config = dict(
    model='image classifier',
    dataset='close-ups of made-up surfaces with and without defects',
    train_examples=203450,
    image_size=48,
    crop_scale_min=1,
    horizontal_flip=True,
    targets=['material'],
    num_classes=9,
    arch='convnext',
    isotropic=False,
    norm='layernorm',
    activation='gelu',
    mlp_ratio=4,
    dropout=0.1,
    inner_norm=False,
    patch_size=[2, 2],
    depths=[4, 4, 4, 4],
    widths=[96, 192, 384, 768],
    kernel_size=3,
    loss='binary_cross_entropy',
    init='torch_default',
    residual_init='zero_last',
    optimizer='adamw',
    lr=0.00075,
    beta1=0.85,
    beta2=0.999,
    eps=1e-10,
    grad_clip=5.0,
    cautious_weight_decay=True,
    ema_decay=0.999,
    steps=17200,
    batch_size=64,
    epochs=5.4,
    lr_schedule='cosine',
    final_lr_fraction=0.01,
    warmup_steps=340,
    weight_decay=0.2,
)
Rows from block 12, named by matrix and row number. Rows with one number belong to one neuron. Each number is 128 + 32 x the weight over the matrix's rms, rounded and kept within 0 to 255. All counts start at 0.
# fc1: MLP up (model.blocks.12.mlp.fc1.weight, 3072x768), inputs 344-429
# fc2: MLP down (model.blocks.12.mlp.fc2.weight, 768x3072, transposed), outputs 344-429
fc1.2553 [117 118 102 148  78 153 141  98 109 136 146 164 126 149 144 120 125 145 172 165 119 137 144 106 136  81 136 106 136 144  92 135 113 131 139  98 127 158 134 113 158 128 132 143  85 136 111  93 126  82 154 170 138 109 125 119 126 114 135 126 143 102 125 114 154 118 152 134 119  91 112 115 137 152 139 128  94 126 130 122 154 129 135 144 107 119]
fc2.2553 [124 120 138 131 139 127 131 133 135 141 114 122 136 132 135 120 121 124 124 136 132 124 121 122 120 126 138 127 121 129 104 110 119 132 123 130 128 123 111 118 135 137 133 120 113 103 122 123 130 139 127 125 142 133 122 142 125 136 135 138 109 158 112 148 115 136 121 110 121 108 137 124 118 129 120 121 138 127 128 148 136 107 113 111 132 122]
fc1.2554 [146 105 135 122  99 120 157 143 134 142 132 141 114 124 113 115 133 107 108 122  89 106 152  74 134 168 102  25 119 119 114 152 133 123 167 121 150 161 122 144 144 204 129 101 157 125 166 147 114 127 144 113   1 152  93 131 108 200 124  96 130  76 170 126 123 159 136 137 111 150 104 124 148 172 197 197  98 137 157 110 141 101 117 140 154 131]
fc2.2554 [154 143 120 174  88 155 137 119 132  91 103 103 155 156 107 158 131 154 150 128 144 119 161 112 115 106 116 148 128 111 150 166 131  98 145  77  92 129 144 149  86 159 143 135  85  94 161 139 121 136 119 112  90 110 140 109 208 119 105 123 152  75 112 129 143  60 136 162 104 160 124 137 110 150 162  96  95 154 118 105 150 171 109 149 107 126]
fc1.2555 [191 171 155 195 137 131 126  94 148 138 133 145 101 107 110 138 119 137 137 169 114 124 142 133 105 121 121  69 113 121 112 169 162 176 127  88 138 161 155 165 111 151 152  74 164 141 140  97 115 163 134 114 108 138  77 157 142  70 125 158 134 196  85 157 107  70 120 127 110 107  75 110 122 134 126 179 137 127  83 133 129  81 162  93  84  63]
fc2.2555 [167 239 109 129 187 211  97  94 110  69 183 125 176 144 138 183  89 122 157  73 216  91 155 140 138  94 113 147 165 120 154 163 144  89 123 136  71 138 192 197  68 201 194 203  80  93 103 160  72  56 124  75 181  82 210  34 138  53  85  60 208 164  77  51 174 109 173 113 107 154 176 207 156 121 174  95 113 162  26 153 143  94  55 186 117 114]
fc1.2556 [ 88 119 122 192 127 154 126 148 136  26 128 121  69 129 142 151  99 117 125 157 113  88 137 122 137 127 119  62  68 155 104 171 123 143 101 109 112 167 121 127 130 154 107 117 124 139  87 125 139 128 127 155 107 104 157 154 139  44 150 167 146 165 111 134 131 128 148 135 116 118 118 116 126 164  72 157 123 156 229  67 125 101 146 140 127 178]
fc2.2556 [107 124 116 162 127 164 132 142 114 170 135 151 128 117 102 112 160  49 185 127 169 145 168 108 126 145 198 145 110  63 130 105 177 144 148 143 199  94 169 119 162 124 102 176 164 120 139 111 126 153 124 145 129 113 130 171 122 122 138 161 105 168  64 115 135 147 115 109 126 110 173 160 114  98 154 115 133 102 112 137 116  92 149 135 132  42]
fc1.2557 [125 143  64 117 159 126  85 113 136 126 228 157  59 161 103 226 116 191 160 154 155 101  58 146 144 187  87  54  96 153  86 165 143  92 128  49  86 129 185 142  81 252 174   6  91 146 115 121 120 122 107 158  99 140  53 107  75 165 143 142 122  76 180 105 167  63 141 118 109  68 167  90 108 137 189 144  94 166 150  74 109  87 197 139 122 184]
fc2.2557 [153  94 116 136 123 118 150 138 180 146 155 150 172 103 200  65 127 117 149 146  66 171  63 148 175 125 125 139 163  76 153  49 203 109 144 117  53 153 115 105 121 198 145  91 181 142  49 133 171 177 127 150 138 198  63 190 194  68 119 159  82  81  98  53 115  61 116 254 130 200 148 134 170 102 126 133  31 130 135 139 157 173 129 114  46  96]
fc1.2558 [105 141 138 191 109 132 125 118 123 112 146 172  92 121  88  93 122 147 161 213 101  79 123  84 105  98 137  83  74 145 121 170  67 143 150  92 143 166 164 165 127 198 129  98  82 104 122 111 135 113 185 160  66 114  80 119 152 185 138 154 141 114 153 139 111  94 171 145 100  97  86 112 136 183 141 190  89 118 151 140 103 109 124 150 129  74]
fc2.2558 [139 120 132 127 138 127 135 127 115 109 107 120 117 133 132 134 113 135 121 114 156 125 124 117 117 123 122 128 133 141 130 135 131 135 130 120 134 130 131 122 131 119 133 111 108 141 139 126 125 143 127 162 129 113 123 116 131 107 115 117 118 121 126 150 133 101 143 152 127 130 112 115 122 131 137 108 108 135 120 141 139 111 137 129 120 134]
fc1.2559 [131 123 117 135 110 142 152 115 124 145 146 144 128 133 142  98 112 128 183 135 128 124 101  91 137  94 121 126 115 115 124 185 114 134 132 108  51 102 189 114 165 144 111 102  97 137 100 114 171  91 152 194 141  82 109 104 116 109 116 148 135 134 121 102 155 110 171 124  80  88  98 116 125 150 120 142 117 116 165  93 131 123 127 123  57 169]
fc2.2559 [137 132 130 133 134 131 121 134 114 134 108 136 124 136 119 124 123 132 135 159 132 125 123 153 126 111 137 108 138 139 102 111 125 130 117 130 148 126 115 137 128 120 102 126 112 106 134 136 129 129 131 114 136 140 140 119 110 140 126 132 140 164 122 132 148 131 125  93 130 109 114 125 127 129 127 123 151 116 130 146 119 112 108 114 140 105]
fc1.2560 [102 143 127 141 111 153 130  72 137 123 119 195 111 132 119 124 150 107 134 107  98 144 112 138 127  67 123 118 105 147 125 194  94 152 175 122 133 148 156 163 148 194 123  91 125  91  88 161 151  94 151 148  39  96 101 126 149 168 107 111 103 145 162 104 130 143 188 151 111  83 108  92 158 196 190 118  98 139 149  76 138 124 127 161  70  93]
fc2.2560 [100 143 113 170 131 156 118 157 117 115 103 148  96 120  74 136 124 133 104 130 121 111 131 134 106  87 105 109 144 156 110 157 126 135 128 112  99 162 155 164 105 146 141 153 109 134 133 154 112 132 131 119 134 142 167 103 135 114 135 108 160 124 153 135 136  85 151 135 131 132 101 128 117 148 143 141 119 135 119 114 101 123 112 101 135 137]
fc1.2561 [130  92  93 160 137 135 128 115 128 177 148 158 128 108 127  60  92  89 133 141 109 104 126  69 109 136 128 101 148 145 106 123 115 133 160 106 136 127 186 145 138 170 109 135 102  88 133  79 164 145 168 140  73 114  94 126 143 108 137 106  95  82 153 108 156 152 176  89  95  70  54 111 147 138 126 141 123 110 133 122 121 117 126 135 104 140]
fc2.2561 [122 134 130 137 127 130 122 135 131 128 117 130 113 126 119 128 131 132 122 131 116 121 127 127 120 117 126 127 130 138 125 126 121 129 121 114 143 139 129 131 128 134 120 124 106 135 138 135 129 129 123 113 135 134 138 128 129 138 135 128 125 135 136 135 127 122 122 117 126 128 120 131 109 132 133 127 123 128 128 125 126 130 124 120 138 124]
fc1.2562 [117  74 104 167 128 151 121 137 138 115 153 159  95 111 146 131 136 137 183 195 126 117  89 104 115  87 158  91  96 158 120 149  74 119  91 105 116 131 124 111 156 139 136 145 105 116  98 114 137 127 150 190  77 123 118 123  84 123 111 143 105 140 145 116 150 105 182 102  84 121 118 121 114 144 206 151 133 113 146  94 159 133 136 161 121  62]
fc2.2562 [135 125 139 119 140 139 132 121 119 117 124 130 141 140 128 136 112 135 141 124 140 117 119 124 130 107 122 123 126 139 120 118 131 131 117 116 130 124 116 130 140 140 152 127 106 131 128 131 123 118 132 130 130 127 133 122 112 121 133 123 124 138 110 122 140 129 137 116 120 128 135 123 141 127 139 118 134 139 114 133 133 128 126 117 111 125]
fc1.2563 [129 123  71 174  87 164 124 128 133 112 164 214 102 137 145  69 100 103 219 177 126 148 107 113 141  96 133 113 114 160 109 116 122 120 103  56  82 152 176 129 149 174 119 120 111 134  80 101 143 108 135 176  85 109  77 107 143  56 135 154 106 103 131 114 132 131 189 131  65  91  98  91 138 177 160 115 105 145 110  93 172 142 150 188  71  92]
fc2.2563 [119 147 125 158 133 139 129 141 142 140 151 139 132 116 124 129 127 143 117 119 129 108 142 123 130 107 135 139 135 120 107 135 155 126 172  84 110 145 124 122 114 147 138 142  86 117 130 142 134 145 138 107 127 130 136 132 182 119 119 123 123 102 106 134 120 107 112 138 118 120 150 129 116 129 151 132 119 141 112 115 128 146 101 111 120 121]
fc1.2564 [147 125 128  93 141 138 154  69  77 177 177 123 116 165 150 137 176 163 175 145 114  82  39  92 158  80 132   5 111 112  95 157 105 171 143 107 126 178 153 133 123 134 102 118 113 172  68 117  84 123 121 159  79  12 108 104 131 167 110 120 135 156  94  98 110 175 163  47 122  81 196  98 171 183 190 173  37 128  58  95 143 117 118 143  98 104]
fc2.2564 [ 75 150 173 216 121 111 157 135 138 152 129 139 121 119  98 123 181 142  78 142 106 114 144  84 137 114  92 140  83 167  72 136 179 163 161 117 203 115 146 146 157 156 143 137 103 113 139 121  92 156 105 146 121 132 133 169 115 132 181 141  90 171  92 124 115  93 117 136 103  80 158 136 138 163 137 174 180  90 113 119 149 218 118 144 123  73]
fc1.2565 [104 155 107 127 102 148 151  88 119 127 145 114  64 169  69 193 154 156 146 148  35  68 120  96 178 135 153  97 114  91  84 129 145 171 149 138  75 172 163  97 140 205 120 130 140 130 131 106 154  50 111 135 123  69 155 158 102 183 137 118 170 157 139 115 146  50 124 142  98 129  65 112 128 143 130  69  36 143 154 102 101 109 201 122 189 194]
fc2.2565 [102 133 131   0 211 126 109 137  78  74 153 144 225 140 157 107 190 157 180  70 186 137 123 135 174 113 113 146 122 106 129  89 136 122  73 190 160  18 146 157 177 161 161 131  87  99  60 118 145  98 108 170 192  71 157 141  35 106  85  73 172 187 100  98 190 233 169  24 127 101 213 123 178  60 156   9  88 168  70 176  94  30 169 109 108 132]
fc1.2566 [146 110  96 157 122 227 134  94 128  90 140 173 149 111  94 171 113 124 128 173 138 105 114 121 129  76 148 113  51 151 151 133  70 150 109 109  95 167 195 144 112 150 137 142  70 149  94 127 164  90 180 167 149 128  79  86 142  79  82 213 121 119 123  76 137  89 152 124 141 114 143 143 133 186 124 163  89 120 132  56 159 132 144 162 142 107]
fc2.2566 [117 106 142 128 126 106 144 135 136 152 118 138 109 119 120 121 135 142 122 146 115 141 107 118 119 103 103 117  91 144 113 128 101 142 120 157 193 102 114 137 118 102 113 120 112 124 135 122 110 124 132 149 134 110 116 132  54 157 139 122 128 124 148 133 113 182 132 124 138 110 139 124 123 118 125 135 152 127 121 137 110 121 136 138 143 109]
fc1.2567 [121  69 152 122 109 107 147 127 100 132 142 127 144 125 166  90 138 119 139 167 102 128 103 100 139  97 167  47 102 150 142 140  77 130 142 120 136 124 151 131 169 138 137  89 129 142 132  98 136  96 160 124  82 112 151 117 124 129 137 129 125 105 120 131 113  97 137 103 130 128 107 131 129 140 135 122 139 125 118 136 166 142 118 165 111 133]
fc2.2567 [136 137 119 125 128 135 128 128 135 121 127 131 132 125 131 126 117 126 127 134 119 125 131 140 124 129 135 127 136 129 132 132 121 119 127 122 115 135 131 130 119 134 131 130 138 143 123 134 133 120 123 121 123 133 137 122 141 120 125 126 134 126 122 122 122 125 124 130 134 132 122 140 129 135 123 127 124 123 131 127 126 129 122 130 133 130]
fc1.2568 [141 177 143 177 117 114  75  42 135  86 132 178  96 148  90 100 100 127 120 111 127 100  95 145 147 112 148  85 156 141 102 106  82 148 165 137 136 117 167 173 163 155 172  90 112 119 109 122 123 129 106 163 178 131  80 104 124  48 125 117 162 133 114 147 146  66 157 156 118 123  96 119 150 191 126 136 139  90 136 103 137  56 142 156 141 192]
fc2.2568 [163 190 147 220 136 132 155 117 179 107 119  98 119 110 168 160 135 160 132 122 127  76 103 117 129 123 113 142 150 151 113 154  96 137 159  80 105 189 149 131  85 141 162 139 134 190 122 125 128 111 158  95 148 140 124  87 154 128 113  98 116  88 155 121  79  83 115 148 129 165 101 108 121 169 148 140 108 150 143  99 121 142  72 139 110 141]
fc1.2569 [122  66 113 118 140 143 163 127 133 110 170 171  90 140 135 144  67 128 180 152 155 110 114 127 142 138 154  78 118 133  71 158 110 110 137  87 106 137 202 126 137 206 122 102 102 113  99 109 160  93 144 134 131 109 124 133 109  78 115 137 127 117 146 101 160 139 171 102  87 101 117  99 102 162 133 128 111 171 191 100 157 110 170 132 138 121]
fc2.2569 [ 74 137 114 128 144 121 108 191 105 140 115 167 120 109  46 113 131 152 119 155 105 118 107  88  91 118 124 108 128 151  89 121 126 136 113  89 146 123 145 165 122 131 138 139  93  82 155 150 146 160 140 129 144 158 161 124  86 141 142 144 150 153 126 125 146 135 130  84 142  72 124 118 119 148 173 126 159 141 120 109  85 133 134  93 145 103]
fc1.2570 [140 104 103 126 154 151 117  72 133 106 132 155 103 128  89 105 117  88 180 164 139 115  90 105 138 108 144 122 110 166 146 178 115 120 138  96  94 165 135 152 110 168  92 106  98 102 113 114 162 108 148 170 107 105  87 101 175 122 105 137 143 123 104  71 172 155 144  84 123  90 100 114 132 155 123 171 122  78 159  94 114 126 119 154 134 163]
fc2.2570 [121 129 136 129 122 127 123 123 136 139 116 129 138 119 136 108 128 104 114 141 125 142 119 150 125 145 124 124 123 147 119 128 117 127 140 143 135 127 113 131 121 111 136 127 139 155 118 131 120 127 116 135 146 120 122 121 129 140 129 124 121 108 150 115 117 137 124 148 129 107 133 131 125 130 131 132 118 116 136 144 122 124 136 134 112 141]
fc1.2571 [164 111 114 190 129 152 116  88 113  73 119 123 130 131 171 115 143 127 152 123 135  76 122 133 134  93 168  85 110 120 139 165  79 139 134 134 117 112 122 106 143 151 120 121 113  96 133 104 136 105 133 172  91  87 134 112 104 123 122 128 180 149 115 123 137 140 137 119  99  97 126  96 144 163 136 186 106  92 160 135 117 131 119 120 135 174]
fc2.2571 [127 132 130 119 139 137 134 126 126 121 122 125 140 123 137 124 114 138 124 125 119 121 118 132 129 118 127 128 138 132 125 126 136 131 122 111  95 135 128 133 129 140 149 123 128 144 120 132 128 122 130 125 128 133 129 128 141 111 136 132 124 129 122 122 131 122 130 135 128 133 139 123 139 128 130 116 110 139 123 126 124 139 125 120 120 125]
fc1.2572 [112  36 111 109  92 134 160 146 122 145  94  87 143 214 145 149 142 166 146 111 133 103 124 186 134 150 150  55 103 173 173 131  30 159 119 100 150 150 153 157 171 156 135 182 110  99 114 146 146 136 140 100 129 116 168 157 183 201 144 103 148 153 165  34 163 120 133 143 154  98 164 176 145  89 151 135  65 162 131 145 108  95 136 128 100 147]
fc2.2572 [175 173  73 204  55 112 159 107 210 128 191  99 120 150 157 115  66 112 117 174  48 125 199 121 139 125 205 224 125  78 170 161 186 100 132 113  58 158 112 104  83 169 129 106 185 184 134 127 139 174 111  57   0 178 105 150 183 170 135 175  97  62  92 127  37  96  87 172 122 174 130 191 131 178  84 232  75  73 169 106 210 236 119 173 130 181]
fc1.2573 [121 141  67 163  98 100  94  91  94 196 105  91 161 190 101 117 130  86 148 142 170 112 152 141 125  67 124 152 136 178 131 135  99 128 145 167 180 110 112 165 165 159 120 156 112 141 108 115  55 122 186 161 124  89  21  94 112 137  81 220 110 137 156 124 218 150 165  80  97 125  90 156 151 121 108 157 100 141 136 108 165 124 167  84 143 133]
fc2.2573 [157  93 132 152 109 104 175 140 183 128 146 114 196 135 159  64  86 196 130 124  83  96 140 107 122  70 190 151 144  82 155  55 245 142  72  47 106 142  85  84 153 225 147  52 142 108 111 135 211 232 184 111  94 197  50 230 204 107 160 196  65 104  61  99 109  35  48 177  99 154 130  76 105 106 138 162  55 186 186  84 164 224 154  96 129 173]
fc1.2574 [135 134  55 152  93 127 173 139 117 121 130 143  90 120 154 140 130 137 152 181 146 128 131  94 137 116 134 110  34 185 103 124 154 127 152   0  75 146 191 116 177 129 137  95 135 163  99  72 179 108 133 177 122 123  70 105 119  72 140 211  95 123 134 128 171  85 157 131  81 120 126 124 142 151  76 157  96 176 146 111 221 118 198 212  55  77]
fc2.2574 [123  94 149  92 155  85 168 136 149 147 127 135 133 128 167 132 163 146 124 135 124 152 109 105 140 123 101 150  94 117 110 140 151 150 155 128 184 113 136 139 130  95 108 119 116 103 121 102 123 128 159 158 116 113 118 159  81 139 126 134 112 141 144 145 111 164 122 133 121 124 148 120 147 107 106 138 151 127 125 111 127 148 149 137 121  83]
fc1.2575 [145 134 160 126 148 135 165  93 118  84 105 125 156 166 131 142 125 161 142 168 163  99  99 148 141 152 181 115 131 140  97 209  93  97 206  77 141 173 167 126 132 155 120 108  90 107 140 132 142  94 157 130 158 143 130 144 181 119 153  89 126 117 128  79 193 134 163 145 120 112  31 138 125 153 102 151  98 162 123 134 113  91  92 219  74 147]
fc2.2575 [149 132 103 121 143 137 142 142 126 126 197 154 148 132 174 104 111 113 134 143  82 146 137 191 164 135 167 139 143 104 179 121 182 123 138 111  88 137 108 132 118 161 136 138 200 212  77 154 144 131 143  96  99 152 122 134 138 119 130 106 101  47 112  76  95 126 101 192 135 164 139 159 153 126 122 208  33 119 116 115 134 205 147 150  99 166]
fc1.2576 [149 127 149 153  68 116 150  70 149 187  97 131 184 165  82 117 172 117 143 124 103  59 137  80 115 104 171 123  98 139 138 124  96 167 158 141  78 176 153 166 169 204  97 158 123 104  47 140 117  89 224 161  54 117  95 135 157 171  90 144 132 118  87 141  85 159 143 142 122 127 100 135 128 128 145  97  88 184 125 108 168 134 107 128 151 130]
fc2.2576 [121 105 123 110 132 131 130 137 132 121 123 132 152 139 120 122 130 128 127 115 126 144 129 135 146 128 121 133 152 110 154 123 139 127 127 102 101 134 127 139 139 147 143 126 126 110 116 122 141 135 135 117 112 146 127 129 146 110 128 136 144 102 126  89 129 112 125 146 120 145 142 130 143 117 139 126 101 131 133 114 128 169 142 126 128 162]
fc1.2577 [ 93  67 150 154  93 162 143  84 115 118 144 165 113 109 137 134  98 168 140 133  94 118 137 131 131 112 143 122  76 108 126 107  88 126 144 111 123 224 195 103 149 123 109 111  87 125 107 164 130 100 184 144 149  90 101 120 174  98 121 171 139 142 127  79 165 150 151 124  82 166  64 138 143 190 110 151 126 151  97 138 135 136 101 198 102 123]
fc2.2577 [ 99  66 142  85 179 116 139 108 116 127 166 193 103  77 223 129 116 104 116 127 126 173  74 119 177 149  87 189  68 131 151 153 138 141 178 165  92  75 159 164 125  87 187 187 206 135 137  85  60  50 141 193 109  39  97 161   9 129 111 100  89  80 178 102 126 190 157 174 121 101 180 128 175  97  64 155 152  91  72 130 125 161 175 157  19  78]
fc1.2578 [119 162 121 146 137 162 147 103 125 154 161 138 104 148 135 136 149 126 159 135 112 102 110 126 109  74 140  96 132 155 136 136 134 143 135  56 101 154 176 136 152 145  99 105 113 131  97 118 121 109 159 139  58  85  77  98 140 115 114 159  99 136 128 100 138  81 157 127  80 114 132 133 128 133 162 147 144  90 129 108 188 128 147 150 111 100]
fc2.2578 [119 137 122 142 128 141 122 137 130 134 139 144 123 127 127 126 135 128 134 142 119 121 133 124 129 117 127 140 118 125 122 128 125 126 130 127 142 132 138 130 122 127 108 133 118 121 125 128 123 127 128 111 129 135 140 132 122 137 130 125 124 133 118 132 125 136 123 125 135 119 135 136 128 133 130 140 131 123 127 125 119 143 123 118 133 109]
fc1.2579 [126 148 132 138 121 109 148  71 110 115 199 168 145 172 143 114 137 144 183  77 116 116 105 146 132 103 143 127 130 126  95 124 126 143 156  84 155 198 177  99 112 183  96 101  97 111 110 140 107  98 157 179 164 130 101 144 137 123 143 100 130 140 169 124 118 122 132 130  94 106 135 122 114 152 164 115 141 141 132 149 156 100 123 150 143 113]
fc2.2579 [128 126 125 119 139 137 119 127 127 133 103 131 126 117 120 125 126 125 131 120 136 126 126 127 119 128 127 120 140 124 126 125 129 124 139 126 104 124 140 122 127 127 140 128 129 101 146 122 141 129 128 130 143 128 123 126 149 111 121 126 140 138 123 134 132 121 123 114 126 106 126 131 115 128 134 111 138 137 128 130 127 103 129 116 128 127]
fc1.2580 [127  93  97 185 121 140 143 108 137 133 191 163 121 172 141 127 119 117 170 149 132  81 106 145 104 120 161 136 133 157 119 100 143 133  79  67 140 161 163 103 149 143  91 145 119 104 127 114 130  60 149 189 171  88 100  99  97 122 118 160 123 138 101  95 121  88 187 133 102 112 111 119 114 137 178 100 113 125  89 129 150 128 173 141 117  82]
fc2.2580 [125 124 135 110 130 115 132 122 134 126 150 124 126 129 136 128 131 130 125 126 133 124 132 130 130 122 121 132 119 132 134 117 141 129 115 135 140 130 123 115 126 140 123 126 121 131 123 130 119 130 130 128 137 121 122 135 125 128 142 140 115 124 124 117 130 138 132 139 127 128 139 128 129 114 126 128 123 126 128 128 129 131 138 136 127 131]
fc1.2581 [117 147 124 168  88 157 123 111 131 119 168 139 121 136 122 163 134 147 195 166 159 112 132 124 135  99 123  99 143 161  62 133  66 167  67 118 120 130 174 118 190 192 110 121 100  91 114 108 157  41 167 176 144 101 102  82 102 134  77 165 153 112 149  66 216  64 155 140  78 107 117  91 157 157 185 165  64  93 157  99 155  85 174 147 156 151]
fc2.2581 [ 85  83 176  99 165  79 143 137 129 122 105 111 146 135 108 128 108 163  97 166 100 133  78 147 103 132 119  84 159 211  95 100  98 145  75 117  82 145  65 118 169 179 195  94 107 169  80 159 136 124 125 139 145 131 139 124 101 131 154 149 121  92 202 109  69 128 144 173 135 178  73  88 122 137 150 104  56 150 137 162  99 147 142 121  85 176]
fc1.2582 [120 111 153 109 158 148 164   0 100 148 220 229 121 108 132 103 133 140 170 132 131 108  63  93 131 121 193  55  83 119 116 135  53 142 210  61  76 176 187 130 164 139 114  35 116 124  93 175  90 102 151 185 179 114  67 116 107 114 140 136 109 143  89 114  84 128 167 101  73 101 146  57 189 234 140 118 109 156  91 120 143  82 204 158  79  64]
fc2.2582 [168 129  94 152 126 135 119 143 106 112 116 114 100 107  96 125 115 125 176 100 175 174 159 127 108 135 215 144 203  59 188 137 187  61 166  65  56 178 181  83  77  78 110 113 129  69 151 119 190 148 171 133  89 150 164  98 255  69  94 149 148 117  68 168 135  27 130 138 131 143 117 110  61  92 148 106 136 151 166  37 153 113 125 123 138 174]
fc1.2583 [130 155 126 168  96 123 145 125 106 106 138 132 131 182 148 102 130 106 134 176 163 142 141 166 146 144 183 113  93 160 129  81  70 135 169 151 126 131 131 158 202 143 121 149 103 110  93 128 133  80 106 156 122 133  83 127 104 130 112 181 138 177  89  80 132 105 167 151 134 100 176 130 111  82 119  98 109 137 148  70 126 139 167 125 112 159]
fc2.2583 [144 112 138 113 164 121 143 121 145  75  67 106 148 123 123 120 129 166 137 124 133 130  91 173 105 114 126  81 179 159 114 107 144 104  93 130 119 156 117 118 140 166 152  97  95 141 141 143 156 126 123 145 165 143 137 123 160 104 123 117 135 143 152 145 130 112 148 144 134 132  88  93 118 150 145  93 106 154 162 140 107 106 123 120 127 170]
fc1.2584 [ 92 112  86 155  96 138 109 129 107 117 171 127 118 170 140 108 141  99 190 188  98  97 143 107 153 101 156  64 122 170 123 167  72 138 124 120 145 157 166 134 160 188 114 162  85  99 141 100 144  80 154 191 121 102 132  98 142 118  85 124 104 145 131 166 144 128 184 114  98 100 131 105 131 131 176 144  80 103 155 135 138 128 134 125 112 136]
fc2.2584 [138 146 130 127 141 155 118 133 139 132 119 144 124 111 122 135 129 108 124 149 135 131 127 139 123 112 133 111 131 128 109 131 114 120 141 146 123 132 134 130 132 109 120 141 127 105 143 133 125 110 110 113 138 130 146  98 119 128 127 119 150 158 109 113 124 157 122  84 141 100 145 149 119 135 124 109 149 115 116 141 110  86 110 122 143 106]
fc1.2585 [ 61 138 100 136  90 125 138  93 116 148 181 155 107 130 138 144 100  83 153 199 164  83 122  80 138  87 154 153 103 138  98  88  81 135 104  71 104 120 211 110 164 200  98 177  79 117  55 120 104 131 193 174 128 127  95 139  89 186  63 134 134 148 135 101 163 178 163  95  77  45 148 133 119 159 117 119  47 158 134 117 159 114 138 138 164  97]
fc2.2585 [125  88 118 143 155  58 150 181 212 204  32 125 103  53 120  59 192 125 173 168  44 175  87 137 107 119 191  69 221  74 138  94 166  78 152  85 106 164 133  54 108 119  65  62 167 121 121 155 207 194 122 126 200 213  84 176 255 116 145 149  77 212 146 176  16  52  73 119 158  84  52 147  32 149 112  38 133 107 206 136 125  40 121 108 143 155]
fc1.2586 [ 81 110  98 161  77 154 140 100 111 144 109 176 112 164  96 126 125 136 146 138  86  89 136 165 140 111 116 135 127 109 126 139  93 123 143 123 139 135 192 136 156 176 145 134  72 146  89 138 183  67 171 140 126 108 121  96 158 110 113 121 146 113 144  76 184  94 142  85  66 143  81  88 105 158 156 136  72 123  72 125 106 135 140 175 123 120]
fc2.2586 [ 65  40 147 140  95  97  88 173 113 154  82 128 158 113 152  93 122  99 127 101  97 145 100  98 163 174 118 173  70 138  97  71  59 128 151 131 150  86 131 120 163 127 161 101 114 100 138  94 145 157 134 162 119 129 101 172  76 175 105 146 121 117 158 127 137 140 174 160 124  98 126  80 139 117 116 139 135 129 126 154 112 137 199 109  88 104]
fc1.2587 [ 98 131 120 167 119 133 121  74 126 105 183 166 124 182 118 127 155 131 159 151 153  85 119 119 101 138 146 117 125 162 117 189  70 129 139  72 131 131 152 134 129 150 113 129  98  95 106 133 112  48 125 163 121  93 124 103 116 134 117 146 105 130 125 124 130  95 189 141 105 108 138  85 132 152 213 170 112 114 109  90 152  85 157 121 140 121]
fc2.2587 [128 134 130 134 124 124 129 128 135 120 133 127 119 131 124 133 120 132 119 134 123 124 127 133 119 125 130 134 119 135 115 131 124 131 109 128 130 131 121 133 129 129 124 127 115 121 129 131 122 127 123 121 126 132 141 121 127 139 132 127 125 148 124 129 119 134 122 112 136 121 120 130 125 138 126 132 136 124 128 134 132 119 124 131 142 119]
fc1.2588 [171 148 157 157 113 131 156  62 107 177 140 123  95  90 165 111  77 139 125 181  96 121 134  70 129 144 118 156 134 103 109 163 121 129 182 132 124 149 116 146 125 108 111  59 123 143  71  86  89  79 177 183  96 135 101 129 167 150 133 124 101 112  89 125  94 116 144 133  56 151  76 117 127 186 232 122 119 138 109 113 176  94 158 124  89   0]
fc2.2588 [161 136  67 135 137 178  96 154 119 144 155 144 166  95 112 103  99 132 122 126 131 125 186 122 183 127 209 175 164  63 187 121 235 106 165  46  34 134 176 135 124 187 130 126 128 114 164 210 184 195 166  53  97 186 124 157 192  87 112 150 153  90  29  96 162  33  74 146 100 117 156 153  98 129 160 159 102 171 126  61 125 210 123  85 112 115]
fc1.2589 [143 103 113 158 134 130 116 117 138 128 176 156 169 128 105 131 143 113 155  80 116 114 140 125 123  90 130  68  70 118 122 132 120 101 194  77 135 156 121 144 126 132 121 130 121 143 145 105 119 132 127 122  35  92 108 122 124  49 121 131 119 103 149 165 157 112 159 148 136 145 105  85 156  90 153 116 134  96 122 114 180 132 157 130 108 136]
fc2.2589 [125 128 124 118 111 118 114 114 113 115 173 134 115 140 116 114 151 103 122 139 138 117 156 137 119 154 124 135 119 123 174 139 126 116 141 127 144  99 145 116 131 122 106 132 146  98 139 119 138 120 110 134 110  98 128 135 133 137 127 118 126 110 144 126 160 144 116 136 135 151 130 157 117 127 125 127 148 109 134 105 136 137 164 149 146 106]
fc1.2590 [ 84  82 103 179 110 116 115  98 120 129 132 164 124 129 121 111  80 135 154 154 132 103 135 114 104 118 111  93 140 139 109 114 122 126 114  92 110 147 132 137 126 155 121 129 119 115 110  96 122  77 156 180 147  68 117 155 113 155 125 154 129 131 122  89 174 103 172 154 114 121 115 119 154 154 161 145  97 110 114  91 156 116 109 134 136 107]
fc2.2590 [126 115 140 126 138 119 119 122 129 134 110 130 124 120 133 113 135 128 122 131 130 137 124 131 124 126 123 135 121 124 106 120 124 139 133 125 134 120 118 124 132 121 131 130 119  99 140 125 133 136 123 129 141 129 116 135 119 134 129 137 118 158 130 147 121 136 119 107 127 103 136 119 122 125 124 115 142 126 132 138 120 115 128 117 141 107]
fc1.2591 [185 137 128 143  94 122 155   0 118 105  88 129 172 151 136 101 108 133 172 189 179 118 130 100 138 100 168  49  70 130  81 197  88 157 126  59  91 119 144 157 165 198  85 141  67  87 122 115 147  86 180 160  50 121  99 125 131 178 139 126 161 105 130  25 154 150 188 116 110 115 126 124 141 116 119 175  87 126 123  38 116 105 121 147 113 160]
fc2.2591 [139 168 101 115 164 147 141 157 137  94 168 166 118 109  95 102 184 111 129 148 114 103 113 192 136 107 141  79 212 148 153 117 127 102 114 116 136 188 133 118  88 185  98 114 124 197  85 197 154 108 116 112 164 166 183  67 214  77 132  80 131  65 163  66  69  63 135 214 140 178  61 159 106 157 168 113  42 108 156 117 115 165 147 140  81 204]